From a checkpoint of a small image captioner.
Model: 7.2M parameters, encoder activation reglu, decoder layers 6, decoder norm layernorm, decoder activation geglu.
Training: soap at rate 0.003, 7500 steps.
Rows from block 3 of the image encoder of a small image captioner, named by matrix and row number. Rows with one number belong to one neuron. Each number is 128 + 32 x the weight over its row's rms, rounded and kept within 0 to 255. All counts start at 0.
After each neuron's rows are labels from the 100 images, of 14976, where the neuron reaches its largest size: "top examples" is what is common among them. Only what is clearly more common there than usual is listed. The data: simulated telescope pictures of galaxies.
# gate: MLP gate (encoder.blocks.3.mlp.gate.weight, 384x192), inputs 64-127
# fc1: MLP up (encoder.blocks.3.mlp.fc1.weight, 384x192), inputs 64-127
# fc2: MLP down (encoder.blocks.3.mlp.fc2.weight, 192x384, transposed), outputs 64-127

gate.9 [ 95  62 150 128  78 105 101 118 128 128  94 159 113  78  81 142 128 158 189 163 113 148  78 111 157 128  62  82 128 110 112 128 128 128  96 128 128 116  65 128 128 179 151 128 104  75 128 171 151 104 102 179 128 215 111 159 128 193 149  47 190 186 128 106]
fc1.9 [150 128  95 167  93 100 172 152  90 128 128 128 187 191 131 101 128 128 106 128 128 128 128 201 105 128  77 128 128 115 128 177 189  51 128 128  97  67  80 149 128 166 128 153 128 102 109 119 170  68 128 193 123 128 128 128 128  90 165  92 168  82  90 142]
fc2.9 [116 195 173 128 128 171 140 128 128 128 116  67 128 193 105 153 186 128 133  86 158 155 128 152  92 140 131 191 128 128 118 128  91 128 128 169 124  87 190 180 130 156 182 128 110 128 114 128 129 128  83 110  84 155 198 128 129 179 157 114 147 128 129 128]
top examples: many-armed spiral; winding: anticlockwise outward; winding: clockwise outward

gate.159 [128 128 179 176 128 198 186  93 100 146 128 128 128 128  89 128 118 148  50  75  67 212  86 201 128 128 128 128 150 104 166 128  49 128 148 128 166  88  90 105 166 128 128 115 118  94 128  95 158  65 108 128 128 180 173 130 169 181 128 103 131 113 128 128]
fc1.159 [128  98  86 128 114 128 101 204 126 128 126 128 123 128 184 120 128 129 111 111  78 128 176 134 127 128 144 116 134 110 100 183 144 126 128 141  88 117 128 128 191 128  84  86  67 128 105 128 182 204 143 153 128 160 119 128 145 126 131 103 145  85  93  80]
fc2.159 [128 128 163 177  92 138 128 100 200  64 128 177 162 102 128 198 128 143 128 111 120 128 131 161 128 185 116  76 128 144 167 225 128 154 128 128  85 150 128 128 108  87 128 165 158  76 164  68 113 128 168 156 135 128 152 133 106 120 128 141 128 163 141 128]
top examples: round elliptical

gate.210 [127 128 128 137 115 128 108 128 146  56 194 103 161 155 140 128 128 221 169 128 128  84 128 128 157 128 138  55 107  67 193 128 111 175  51 167  74 146 128  99 128  97 128 128 128  78 128 128 128 128 119  93 138 170 128 155 153 128 156 161 158  89  94 128]
fc1.210 [134 112 128 148  85 128 139 128 128 120 128 139 123 119 104 128 136 128 207 128 128 128 128 128 175 118  87 139  94 128 128 234 156 179 163 101 160  75  87 146 171 157 137 128 128 128 128 128 128 128 128  77  98 128 128 149 128 128 123 128 104 128 128 102]
fc2.210 [ 89 128 128 180 127 179 130 122 128  73 152 141 107 136 128  92 153 150 170 128 154 128  93  98  67  84 141 111  75 128 158 165 134 165 191 174 128 194 128 125 128 128 128 101 128 128 128 149 128 146  73 108  88 221 128 109 113  63  94 105 128  99 128 210]
top examples: bright star with spikes; merging pair

gate.61 [ 71 178 185 155 128 139 139 162 153 111 128 133 128 115 156 175 128 149 128 110 115 128 128 143 110  84 107 150 109 128 154 128 128 128 178 226 187 110  62 104  53  84 128 128 121 152 128  82 110  71  55 128  59 128 137 128  64 128 128 104 120  88 128 131]
fc1.61 [100 128 117 161 128  86 128 111 128  91 128 128  83 128 128 120 149  96 153 139 119 114 128 128 128  91 144 128 167 148  85 144 151 152 128 205 212 186 133  94 128 201  79 156 128 135  78 152 165 128  82 124 128 179 128 128 128 128 122 128 185 157 131  72]
fc2.61 [151 128 162 104 128 163 156 160 128 104 160 132 101 128  90 128 156 128 115  73 196 128 120 197 101 128  80  87 133 122 128 128 128 128 192  94 151 120 128 128 128 140 113 166 155 169 128 121 130 154 142 102 128 154 128 128 174 181 128 157 128 112 103 161]
top examples: bright star with spikes

gate.71 [103 178  82  64 104 111 138 128 128 109 128 150 139 130 140  95 128 128 119 130 128 122 128 128 145 128 128 186  80 128 112 135 149 112  96 123  81 128 128 206 128 128 109 114 134 128 128  93 166 100  96  51 150 128 128 163  64 166 128 128 128 135 159 113]
fc1.71 [169 178 128 128 120  78 126 106 152 128 128 120  97 191 146 130  93  94 121 106 128 150 199  96 112 128 123  68 195 128 175 128  28 128 128 141 120  91 144 143 128 141  83 197 128  85  90 169 117 128 131  84 101 141  87  99 111 105 139  92 190 147 115  88]
fc2.71 [ 66  55 128 127 170 128 128  63 128  93 128 126 128  58 128 128 128 128 182 126 128 128 128  56 128 157 133 156 115 128 128 128 121 146 124 128 128 117 128  51 128 141 151 142 140 128 110  73  80 128 128 128  96 139 128 150  61 100  97 155 104 128 128 128]
top examples: edge-on disc

gate.351 [155  81 106 172 193 199 145 114 152 161 150  99 174 128 128 116 128 144 128 128 128 133 125 165 121 128 130 118 155 146 146 108 128 100  85  95 122 104 128 128 128  93 170 130  77 128 129 144  70 128 160 146 129 173 127  98 128 162 170 120 128 128 128  98]
fc1.351 [128 121 128 111 129 116 141  44 113 127 133 164 157 148 128 165 163 121 133  78 160 162 173  77 128 185 179  88 108 112 107 115  84 173  96 103 128 128  97 140  72 100 128 124 128 134 128 134 128  77  84 145 128 161 156 150 128 110 140 128 101 108 102 128]
fc2.351 [ 78  75 162  85 128  61 188 140 102 128 107 102 128 128  92 152  62 152 128 115 101  91  91 128 128 142 162 128 128  92 138  66 132 128 145 158 128 165 155  97 115  84 128 128  65 105 164 141  90 137 107 181 109 128 128 160  89 203  94 128 153 164 173 128]
top examples: many-armed spiral; winding: clockwise outward

gate.232 [120  68 128  99 191  97 128 128 128  55 121 139 138 128 141 156 163  33  94 171  93 245  86 128  97  81 195 179  85 116 187 148 165 176 166  58 128 164 113 128 128 148 117 128 128 135 136  94 128 157  78 137 110 112 128 115 128 128 128  88 105 206 127 119]
fc1.232 [172  51 104  99 135 149 140 121  59 156 110 201 173 109 104 202  98 128  89 110 138 128 114 196 117 128 131 128 161 148 120 128 128 128 127 162 114 147 128 128 102 172 136  94 205 177  68 128 134 179 146  88 128 128 175 128 164 164 163  97 128 134 128  81]
fc2.232 [152 139 113 128 128 124 128 114  89 128 135 117 128 128 150 195 128 148 134  81 164  80 128 128 103 153 110 128 136 128  94 114 192 128 102 128  75 140 128 255  73  60 128 123 128 128 136 200 140 128 132 128  75  90 128 185 123 128 108 128  58  78 121 128]
top examples: round elliptical; lensed arc

gate.161 [168 154 128 122 149 128 113 128 153 128 144 155  99 128 128 134  98 128 128  91 161 133 128 118 134  80 155 175 169 128 128 128 177 128 128 167 128 128 151 106 137 128 128 124  49 198  94 107 128  90 151 163 155 128 165 175 161 167  90  92 128 128 168 153]
fc1.161 [144 156 105 128 128 103 114 128 128  69 170  89 128 125 185 128 128 128 128 135 208 128  94  64 128 129 129 154 103  84 170 139 161 128 128 128 128 128 156  92 183 128 114  94 128 197 128 154 174 128  94 157 128 128 154  95  84 143  66  79 163 128 128 128]
fc2.161 [ 59 139 154 132  99 194 128 128  82 105 146 111 135 131  91 128  53 165 184 161 128  73 104  60  94 163 146 183  71 191 128 128 109 128 128  67 104 128 118 128  86 122 176 128  58 140 154 128 161  99 124 183 140 118 110 142 113 149 131 165 191 127 160 128]
top examples: many-armed spiral; winding: anticlockwise outward; winding: clockwise outward

gate.19 [128  78 133 128  97  56 186 179 189 128 157 156 135 128 128 140 128  79 137 128  94 174 175 128  80 128 128  96 128 132 128 128 173 143 159 145  69 128  85  77 112 156  82 205 123 148 105 128  79 148 128 128 128 128 128 128 128 110  93  87 226 141 200  97]
fc1.19 [124 148 128 141 149 153 159 128 152 111 128 128 101  99 128 123 102  73 131 205 118 104 100 142 128 124 132 157 128 114 129  91 170 109 128 144 128 139 108 128 128 141 162 213 128  96 206 108  87 128 122 134 114  92 128  73 128 128 128  94 128 127 184  89]
fc2.19 [149 122 111 128 113 146 153  88 104 182 128  67 128 128  86 128 128 126 109  53 130 174  95 146 190 223 132 128 128 155 128 128 128 139  68  73 128 123 148  95  82 101 195 138 128 103 120 128 119  87 128 128 141  61  98 182  49  91 155 204 178 128 128  97]
top examples: many stars

gate.211 [123 147 110 165 128 126 155 146 123 128 127 128 128 128 109 128 168 138 128 142 131 128 128 139 107 163 168 128 132 128  91 105 128 104  91 206 166 128  47 185 128 102 128 150 112 103 151 128 105 170 128 128 128 142 128 120 176 108 128 128 196  93  84 134]
fc1.211 [128 157  87 104  99 155 128 128  90 128 154 139 126 102 106 139  93 138 128 128 140 114 123 122 141 130 130  66 172 113  86  99 107 148 166 182 111 125 128 128 159  77 128  78 202 178 128 108 128 132 128 120 108  98 128 102 128 101 124 128  51  41 175 177]
fc2.211 [128  98  90  73 189 185 134 129 173 128 154 152 122 184 128 128 128 190  97 128 153 140 142 175 166 151 128 128 128 128  88 128 175  60 103 128 126  42 144 162  77 207  91  91 116 117  98 139  82 157  99 128 106  67 128 128 178 166 161 122 128 165 125 163]
top examples: many-armed spiral; winding: clockwise outward; winding: anticlockwise outward

gate.44 [128  94 128 128 182  84  88 168 128 164 111 193 126 140 128  64 133 168 160 128 110 166 128  85 128 107 152  95 143 156  67 128 128 142  70 165 128 128 128 161 128 128  76  99  91 197 128 128  65 125 128 192 155 203 128 141  95 161 128 145 159 212  88 168]
fc1.44 [104 199 128 128 105 170 175 151 162 116 151 117 131 128  88 128  55  93 151 111 126 151 128 128 116 152 115  69 102  64 128 134 113  63 156  96 128  89 133  68 106 153 117 158 109 128 110 190 128  75 129 165 154 141 128  77 121 128 155  43  96 156 208 128]
fc2.44 [201 160 128  78 149  91 148  68 119  54  27 121 111  90 136 167 110 151  66  63  78  53 128 157 128 160 128  59 128 143 158 133 139 166 128 128 128 128 128 140 123 121  95 116 130 148 151  98 128  79 179 100 128 132 145 154 132  95 128 128 153  76 168 128]
top examples: bright star with spikes

gate.148 [128 109 143 128 106  80 128 186 143  96  93 166 152 164 128 141 140 128  84 115 128 153  76 128 128 148 128 179 120 128 128 103  51 136 128 181 128 104 164 114 102 154  95 150 148 169  77 104 191 128 121 107 128 128  89  47  74 149 184 128 155  89 102 101]
fc1.148 [175 183 128 128 128  78  75 128  93 136 122  51 128 132 128 128 104 128 175 119 128 128 173 164 119 183 128 128 190 128 227 128  90 137 112  96  77 128 110 112  77  57 182 154 119 122 216 110 159 125 128 162 125 100 128 100 142 128 102 134 128 161 128 100]
fc2.148 [115 125 128 128 107 151 128  78 128 104 140 128 123 191 107  59 128 138 138  57 136 128 128  92 106 159 202 139 102 176 128  98 128  90 104  70 129 128 120 203 125 157 106 128  91 134  63 128 128  93 128 128 128 155 118 165 117 128 128 128 149 123  90 128]
top examples: round elliptical; star cluster

gate.372 [185 118 128 177 158 128 158 171 128 128 177 207 128 128 177 168 128 133 169 141 128 116 115 140 139 126 109 128 147  87 141 107 182 151  77 101  82 121  86  93 128  64  50 128  67 128  79 152 128 131  86  67 132 116 128 144 128 128 128  91 128 159  73 143]
fc1.372 [104 128  85 112 128 128 128  62 128 180 191 128 158 128  83 117 128 128 128 110 112  95 128  93 103 128 143 182 114 126 117 128 145 192  91 168 128  54 133 128 170  94 106 128 139  79  85 165 128 119 159 152 111 154 128 162 182 128 128  96 137 103  64  77]
fc2.372 [ 54  54 189  89 128 190 160 114 113 128 156 107 133 128  83 128 128  51 183 145 128 223 128 128  66 113 128 128 128 101 128 128 125 189 225 210 103 106 128  95 128 128 162 128  85  75 128  79 166 127  80 114 144 183 109  77 131 147  94  70 124 160  67 125]
top examples: star cluster

gate.2 [117 132 123 127  65 128 170  99 147 119  99 167 150  88 128 128 138 106 137 128 102 194  71  97 144 128 124 126 128 102  57 102 155 128 139 139 123 110 128 105 160 113 107 115 161 149 100 174 128 128 128 228 136 150 128 128 128 104  76 113  92 128 103 128]
fc1.2 [185 149 184 119  86 112 128 108 135 103 159 102 172  84 167 128 128 128 158 128 128 128 111 128 160 128 128  99 161 118  86 147 139 128  90 163 128 157 128  90 223 176 109 128 171 111 128  92 128  53 205 112 128 128  65 128 128 128  64 172  96 177 109 162]
fc2.2 [128 128 121 128 128 150 128 128 106 180 140 162  75 130 128 170 128 139 127 154 158 179 128  74  94  62 128 105 135  92 112 113  53  50 145 128 128 111 128 128 103 117 172 189 128 206 109 128 128 128  99 147 146 133 109 105 201 118  96 195 146 128 128 125]
top examples: irregular

gate.294 [128  97 128 100 144  90 159  27 113  83 128 130 145 178 149 121 110 115 128 128 121 126 172 122 128 128 100 128 128 128 161 146 191 158 128  95 128 128 128 177 147 104 153  66  94 128  91 142 128 100 115 166 158  81 172  91 128 185 128 103 128 128 128  99]
fc1.294 [171 144 134 128 128  85 189 142 128 171 148 128 126 128 200 138  73 155 135 155 155 205 112 145 149 128 128 148 140 128 144 106 157 128 105 128 169 128 138 151 179 177 185 136 128 189 139 159  93 116 110  96 121 110  81  71 164  69  81 128 128 108 138  68]
fc2.294 [128  78 171 128 128 128 140  97  99 100 128 128 118  69 111  89 113 105 128 186 119 128 128 128 118 103 128  83 101 196 116 110 238 142 100 191 200 128  84 128  95 189 156 127  50 128 145 156 120 142 128 128 101 122 128 141  90  97 103 128  97 128 128 158]
top examples: edge-on disc

gate.296 [ 98 128 139 165 119  72 128 122 145 132 128 112 187 141  90 102 128 146 128 112 141 156  62  77 117 173  93 159 111 100  95 144  62  79 122 176 117  39 128 128 221 128 105 128 153 173  93 122  76 173 167 157  69  55  70 181 103 200 128  94 122 128  88 108]
fc1.296 [135 128  98 146 120 140 128 173 142 162  88 120 175 128 112 135 156 122 134 105 135 143 156 145 120 110 128 128 158 128 145 119 128 106 108 146 165 169 128 128  68  99 128 141  74 152 128 175 128 165 102  96 128 135 100 128 161 153 204 178 128 128 161 128]
fc2.296 [128 100 148 128 128 127 128 122 128 163  90 125 196 128 191 128  34 138 112 109 208 139 113 179 168 136 188  91 165  75 165  67 159 128 128 128  94 180 128 128 128 155 123 128 123 144 128 128 128 167 186 122 128 128 105 173  96 182 134 100 154 128 103 128]
top examples: round elliptical

gate.341 [124 113 178 130 128 128 128 120 175 111 128 159 105 128 128 144 100  96  77 146 128  82 180 128 125 126 103  89  86 128 128 176 128  58  81 184  89  65 136  89 139 128 102 166 128 145 128 100 128 128 153 128  54  97 148 128  97 160 156 128 128 166 177 121]
fc1.341 [120 146 100 134 113 171 200 115 125 151 128 120 126 161 127 128 164  48 119 128 128 137 116 126 125 128 142 105 132 181 128 128 159 138 128 123 128 218 128 169  89  90 123 112 128 125 128 128 147 154 155 128 128 128 128 128 156 115 139 101 193 100 165 156]
fc2.341 [128 118 147 128  57  84 128 153 100 128 128 128 128 128 139 128  93 128  98 133  92 201  94 128 100  86  59 128  66 128 156 107  65 128 142 128 129 153 121 128 128 128 128 120 128 128 128 110  38 109 128 128  62  61 111  83 128 185 128 128  92 139 128 128]
top examples: many-armed spiral; winding: clockwise outward; winding: anticlockwise outward

gate.212 [128  97 136 148 141 128  81 142  85 153 186 120 128 128 183 128  75 107 171 128 162 161 128 176 127 127 114 105 105 128 112  86  65 126 128  92  63 128  91 130 161 183 128  72 130 128  88 125 121 109  81 128 136 138 106 128 111 121 128 111 128  91 120 101]
fc1.212 [129 128 171 128 128 124  58 146 128  73 128 128 124  81 107 112 148 134 172 126 149 135 128 142 128 128 187 102 128 128 128  65 124  86 128  30  90  90 185 139 133 100 128 202  86 128  66 202  66 148 128 141 176 128 165 156 128 126 128 194 128 128 109 134]
fc2.212 [ 81  64 157 131 190 128 118  90 104 164  96 180  73 128 112 128 128 102 119 186  80 124 113 177 185 135 150 104 211 129  96 169 128 151 136 128 122 128 156  88 119 156 128  59 149 120 128  90 230 128 128 135  53 128 171 120 160 133 128 107 107 128 154 123]
top examples: star cluster

gate.189 [132 132 128 105 101  77 124 128 128 139 128 128 118 128 128 140 138  94 128 162 112  60 165 128  90 128  88 172 139 128 128 128 128 149  88  86  96 146  94 107 186 177 128 105 186  85 101  85 128 135 169 134 128 181  76 142 171 181 139  78 128  96 128  85]
fc1.189 [ 93  99  98 151 128 124 128 196 112  89 113 128 148 128 156 128 128  94  72 119  73  99 128 144 107 218 191 128 128  98 128 181 106 162 120 128  88 128 142 128  80 128 155 161 192 126 108 185  96 116 128 128 128 108 150 103  55 143 110 133 128 121 119 173]
fc2.189 [132 156 108 172 128 184 128  75 211 150 166  89 128  53 128 128 128 128 128 127 167 119 162 171 117 126 153 128 128 128 128 103  83 133 116 139  58  91 128 180 120 192 152  61 111 129 128 128 167 109 165 154 138 128 189 128 128 171 141 150 158 154 141 128]
top examples: edge-on disc; star cluster

gate.18 [151 128 153  67 128 165 128  81 128 128 140 138 128 146 121 151 128 128 150 174 128 110 115 128 116 142 128 128  89 131 128  74 128 168 139 175 154  71 164 148 141  84 128  93 190 126  75 199 140 128 161  93 128 135  72 155 128 123  39 142 128 131 128  71]
fc1.18 [102 128 144  42 133 183 145 207 128 109 108 107  89 172 141 178 128 131 146 139 128 146 166 128 128  93 128 167 171 117 128 128 170 117  81 194 100 198 133  90 128 152 128 116 118 128 146 128 117 128  96 171 124 106 113 192  70 172  88 128 128 189 135 128]
fc2.18 [ 95 128 128 166 128 115 117 126 128 123 128 106 110 147 122 104 166 128 120  98  64  70 133  57 166 149 128  99 134 124 166 115  91 198 128 147  61 157  87 172 128  78 152 131 130 141 128 128 128 129 128 180 188 131 148  91 115 128 128 175  80 117 128 147]
top examples: round elliptical; small

gate.311 [142 128 181 128 103 128 128 201 128 128 147 106  94 111  96 182 125 128 145 128 128 185 134 147 128 176 128  86 128  65 128  53  86 145  74 110 102 131 171  77 120 128  82  79 128 174 128 174 128 108  92 103 116 115 183  70 169 128 115  69 128 128 164 128]
fc1.311 [ 94 102 156 153 128 128 118  88 115 114 128  91 128 119 160 165 159 183 186 209 110 176 125 181 130  53 134 155 176 157 144 128  83 128  98  65  63  40 134 133 127 105  96 128 128 153 128  97 128 145 110 113 132 178 128 128 153 128 149 120 128 155 107 128]
fc2.311 [175 112 188 128 114 176 128 116 128 120 101 138 128 128 170 184 128 128 152 128 152  78  71 189 112 108 150 165 128 153 128 194 128 119 114 120 127  70 119  93 137 100 128 182 152 164 108 128 150 158 128 183 128 128 115 163 159  72 152 181 123 128 128 128]
top examples: winding: clockwise outward; many-armed spiral; tilted

gate.30 [128 128 128 128 173 128  90 146 181 180 128 126 128 128 128 118 107 128  74 128 128  65  93 128 128 129  92 128 189 112 151  98  99 181  56 100 186 157 128  81 128 175 128 128 128 128 121 128 119 128  86 174  92 130 188 119  95 142 128 119 114 140  79  84]
fc1.30 [159 128 190 189 145 128  99 126 128 128  94  68 101 128 129 128 128 128 128 150  71 130 186 163 128  68 128 103 128  93  92 121 145 128 212 128 128 109 143 144 102  76  74 132  94 171 142  98 128 128 117 128 128  84 140 198  96 178  77  82  99 128 119 128]
fc2.30 [128 170  68  97 128  76 169 215 101 155 182  91 202 101 128 106 169 105 104 128 128 145 128 182 160 182  70 156  99 105 177  68 155  97 154 112 128 202 139  59  95 116 107 106 177 128 128 153 121 128  93 128 157 128 114 126 155 145 148 102 162 181 112 151]
top examples: winding: clockwise outward; two-armed spiral; merging pair

gate.259 [105 144  91 164 143  82 128 197 119 128 167  66 128 133 156 128 193  88 128 150  70 153 128 125 166 183 184 128 141  94 128 139  74 128 179 144 151 112 128 110 128 183 128 140 184 128 186 128 159 128 214 156 126 149 128 128 142  60 164 104 168  91 128 103]
fc1.259 [126 160 114 163 171 165 179 128  98 109  89  98 200 128 128  96 104 128 116 174 109 191 128 128  82 128 183  76 159 140 128  91 173 111 144 123 128 128 111 138  88 133 212  99 128  50 135  92 101 128 128 206 128  86 138  80 179  93 189 114 194 128  97 151]
fc2.259 [175 128 143  39 128 185 113 128 128 128 128  76 128 128 105 145 100  83 128 152 174 149 151 156 129  97  93 128  67  76 128  99 128 128 128 128 128 162 128 128 128  70 128  56 151 128 159  77 128 147 128 128 154 188 128 176  97 106 114 168 152 128 220 151]
top examples: star cluster

gate.282 [124 137 184 127 128 116  95 128 164 128 128 172 121 154 128 128 151 169 112 165 128 147 140 215  76 111 165 128 184 128 134 138 128 169 179 159 122 162 128 171 128  75 146 144 128 172 103 101 127 185 147 177 128 128 185 179 173 109 128 128 170 128 128 149]
fc1.282 [125 128 161 114  79 104 128 115 112 134 128  62 145 128 102 104  67 182 128 199 185  77  98  91 128 128 153  96 151  92  85 160 128 128 128  69 128 128 128 199 119 128  94 128 128 142 119 128 160 128 128 152  63 119 128 166 160  91 170 135  89 127  43  95]
fc2.282 [154 128 121 152 188 127 128 141 145 136 127 114 125 155 104 128  79  63  80 127  99 128 136 100 133 128 215 162  94 128 128  97 122 158 128 164 113  97 119 128 128 128 128 128 117 128  89 152 128  91  25 128 122  69 128 128 127 128 119  92  96 128 128 102]
top examples: edge-on disc

gate.77 [143 128 109 111 128 172 159 177 165 196 111 149 145 128 169 128 104 128 128 128 159  98 128 110 128 151 135 112 208 113 162 128 157 128 139 154  86 118 128  97 128  82  98  94 128  88 155 100 128 187 158  80 123  94 130 128 107 145 163  59 128 157 128 122]
fc1.77 [125  79 126  89 163 102 128 168 194 128 128  74 123 169 109 119 128 154 164 123 125 116 128 198  88 103 124 128 175 153  82  84 128 128 106  93 128 216 118 128 155 128 125 157 148 107 131 128 230 128 128 128 128 128 128  45 134 128 106 128 128 128 128 178]
fc2.77 [121  72 123 120  87 155 128  50 128 152 128 132 179 130 140 128 128 128  75 128 148 112 128 128 129 128 127 128 178 115 128 109 103 107 111 128  80 188 128 179 134 143 128 151 132  91 128 128 110  79  99  92 221  71 164 157  71 174  94 133  85  78 127 172]
top examples: many stars

gate.48 [159 117 105 130 128 128 202 128 172 147 128 128 128 104 128 128 128 128 133  87 127  76 109 157 128 121  92 104 181 128 128 100  94 128 164 114 155 171 158 106  95 128 149 128  22 128 128 114 102  77 140 153 128 117  82 147 113 133 140 147 149 128 128 128]
fc1.48 [143  66 137 143  68 128 128 133 208  90  61 149 128 152 159  63 161 158 104  89 114 144 126  83 128 166 113 128 173 188 116 203  84 137 115 132 136  96  98  81  92 112 128 128  89 128 128 154 208 193 192 161 128  58 128 128 128  94 128 114 141  90 141 128]
fc2.48 [128 128 105 130  82  90 118  76 128 128 185 148 128  97 127 136 128 117 214 112 142 128  81  84 128 114  75 112 128 128 128 101 128  88 122 178 154  97 110 142 102  98 104 163 128  92 149 105  86 121  95  68 128 128 128 116 128 107 116  46  89 101  96 128]
top examples: many stars; round elliptical

gate.317 [ 75 128 190 106  73 163 128 202 128 117 120 128  97 128 159 128 164 130  88  80 128 107 165 128 160  34 103 176 128 118 192  56 188 129 128 128 128 128  79 128 100  84 170 131  76  90 128 106  87 113 146 106  94 171 128 106  95 128 128  96 111 128  48 128]
fc1.317 [168 128 101 128 128 128 111 158 235 112 170 141 176 128 128 128 128 100 128  64 115 128 161 128 121 128 154  87 158 127  98 172 128 177  70 128  94 128 143 128 128 112 136 128  60 128 159 120 104 174 166 159 128 128  73 128 128 117 173 183 148  94 147 128]
fc2.317 [128  55 143 128 135 128 190  97  69 134 128 128 128 128 128 170 133 128 145 117 109 128 132 128 128 128 128 118 113  90  71 128 170 116 128 118 128 157 102 128 124 111 150 209 160  74 128 136 161  75 128  84 116  41  90 128  91 121 147  29 128 128 134 144]
top examples: many stars

gate.228 [ 77 128 100 186 128 159 128 155  50  75 115  92 133 159 116  95 100 177 189 171 128  65 128 143 128 128 151 128 146 128 128 166 128 160 119 125 128 138  83 128 138  90 128 128 107 128 148  91 169 128 128 128 120 128 128 105 108 136 128 123 128 128 128 128]
fc1.228 [127 176 125 128  90 165 128  98 128 105 128 118 145 128 116 165 134 142 128  43 148 123 100  59 116 123 109 142  41 131 128 157 167 122 149 145 136  95  84 182 220  99 182 128  68 128  84 190 106 124 162 129 109 141 128 136 128 128 128 187 121 130 193 184]
fc2.228 [128 110 181 162 159 128  82 191  81  77 150 181 128 160 104 128 106 128  74 107 156 128 120 128 128 100 128 161 207 148 121 128 186 128 206 172 102 128 128 128 144 158 100 143 128 152 107 149 123 128  78 141  49 128 128 100  98 128 139 122 172 128  72  37]
top examples: bright star with spikes

gate.287 [128 118  15 147  93 178 128 128 128  97 154 128  16 122 109 200 128  97 128 152  99  79 128 128 156 177 128 174  89 215 128 163 128 128 127 165 128 121 138 128 159 141 128 116 157 128 128 153 128 128 184 128  89 128 129 189 128 128 185  93 128 128  74  89]
fc1.287 [ 65 128  78 146  97 191  66 207 128 194 149 168 137 106 137 139 128 105 112 128 160 105 137 144  47  57 172 147 163 128 128 128 192 128 173 155  63  96 135  56 148 165 107  78 105 128 167 128 113 134 175 128 111  87 128 128 139 182  87  73 128 235  82 133]
fc2.287 [164 180 146 128 131 102  99 109 104 159 169 128 116  58  88 129 146  94 128 159 101 111 128 138 128 182 139 103 128 128 128  86 107 183 113  90 156 140 110 185 128 153 128 128 192 130 104 121 128 128  95 192 128 110 157 122  59 130 128 140 102 117 169 160]
top examples: round elliptical; lensed arc

gate.179 [108 128 109 102 158 153  67 109 127  48  54 205 117 128 128 171 169 128 142 163 126 115  90 131 150  61 117 164 202 149 127 118  87 152 128 128 139 128 119 128 117 100 118 147 128 128  82 199 155 116 128 167 128 128 128 195 100 103 128 113 116 121 104  95]
fc1.179 [128 122 132 159 167 159 173 175 128 105 151 163 128 128 110 116 162 128 128 167 100 193 106 128 128  69  58 128 100  63 154 164 165  97 128 128 166  44  98  96 128 162 200 142 137 128  99 122 136 157 128 101 128  93  71 128 123 128 141 128  92 128 105 115]
fc2.179 [148 128 128 109  61 162 128 185 174  29 119 145 103 105  95 128 160 160 128 172  80  46 139 119 114 147  38 100 116 128 117 128 140 130 155 173 153 206 184 128  57 128 126  61 100 128 108 148 101  91 128 161 173 176 128 128 128 128 128 128 125 128 104  90]
top examples: winding: clockwise outward; merging pair; many-armed spiral; kind: barred spiral

gate.57 [101 116 128  92  69 128 150 188  79 128 167 128 128 144 192 128 131 140  80  89 112 146  97 109 128 163 160 128 102 128 114 115 157 128 151 149 128 104 122 168  85  64 144 128 128 171 102 172 155  88 128  93  55  96  98  99  93 207 164 140 128 128 159 185]
fc1.57 [117 110 184 106 190 183 191 163 100 130  70 100 128  83  90 132  94 128  92 128  75 191 143 128 169 108 128 128 148 129 141  98 128  94 128  99 128  91 128 139 149 128 165 112 128  84  91 150 128 139  93 144 146 122 128 162  88  43 128 101 124 136 121 149]
fc2.57 [128 147 178 163  92  80 123 128  91 131 122 168 128 128 103 128 169 128 128 104  98 183 188  61  84 128 128 133 128 128 128 134  72  88 177 128 122  87  67 128 128 127 115 111 128 111 128 139 144 128 206 206 180 130 198 128  91 120  93 128 168  43 128 128]
top examples: star cluster

gate.263 [ 94 124 128 128 128 194 128 140 128 128 138 156 117 128 150  81 129 109 128 134  80 152 108  55 106  92 158 129 139  50 157 128 130 150 137 128  98 128  92 137 128 192 128 153 118 128 154 137 176 128 131 114 118 105  98 102 121 136 119  88 215 150 128 128]
fc1.263 [128 143 128 126  37  87 144 128 128  48 187 205 128  64 122  73  96 132 144 142 128 106 128 150 121 104 157 128 171 160 128 215  96 122 138 141 148  90 128 144 153  96 141 140  90 168 181 139 128 128 128 128 128 131 128 128 128 187 171 146 153 128 172 128]
fc2.263 [128 128 128 160 159 179 182 110 148 143 165 175 134 160 189 180 138 176 107 125 131 128 181 128 108 146 131  91  88 128 128 146 128 147  53  76  73 128 102 108 136 128 180  83 128 159 157 120 128  76  91  93 128 114 149 151  88 144 135 122 184 128 165 128]
top examples: irregular; many-armed spiral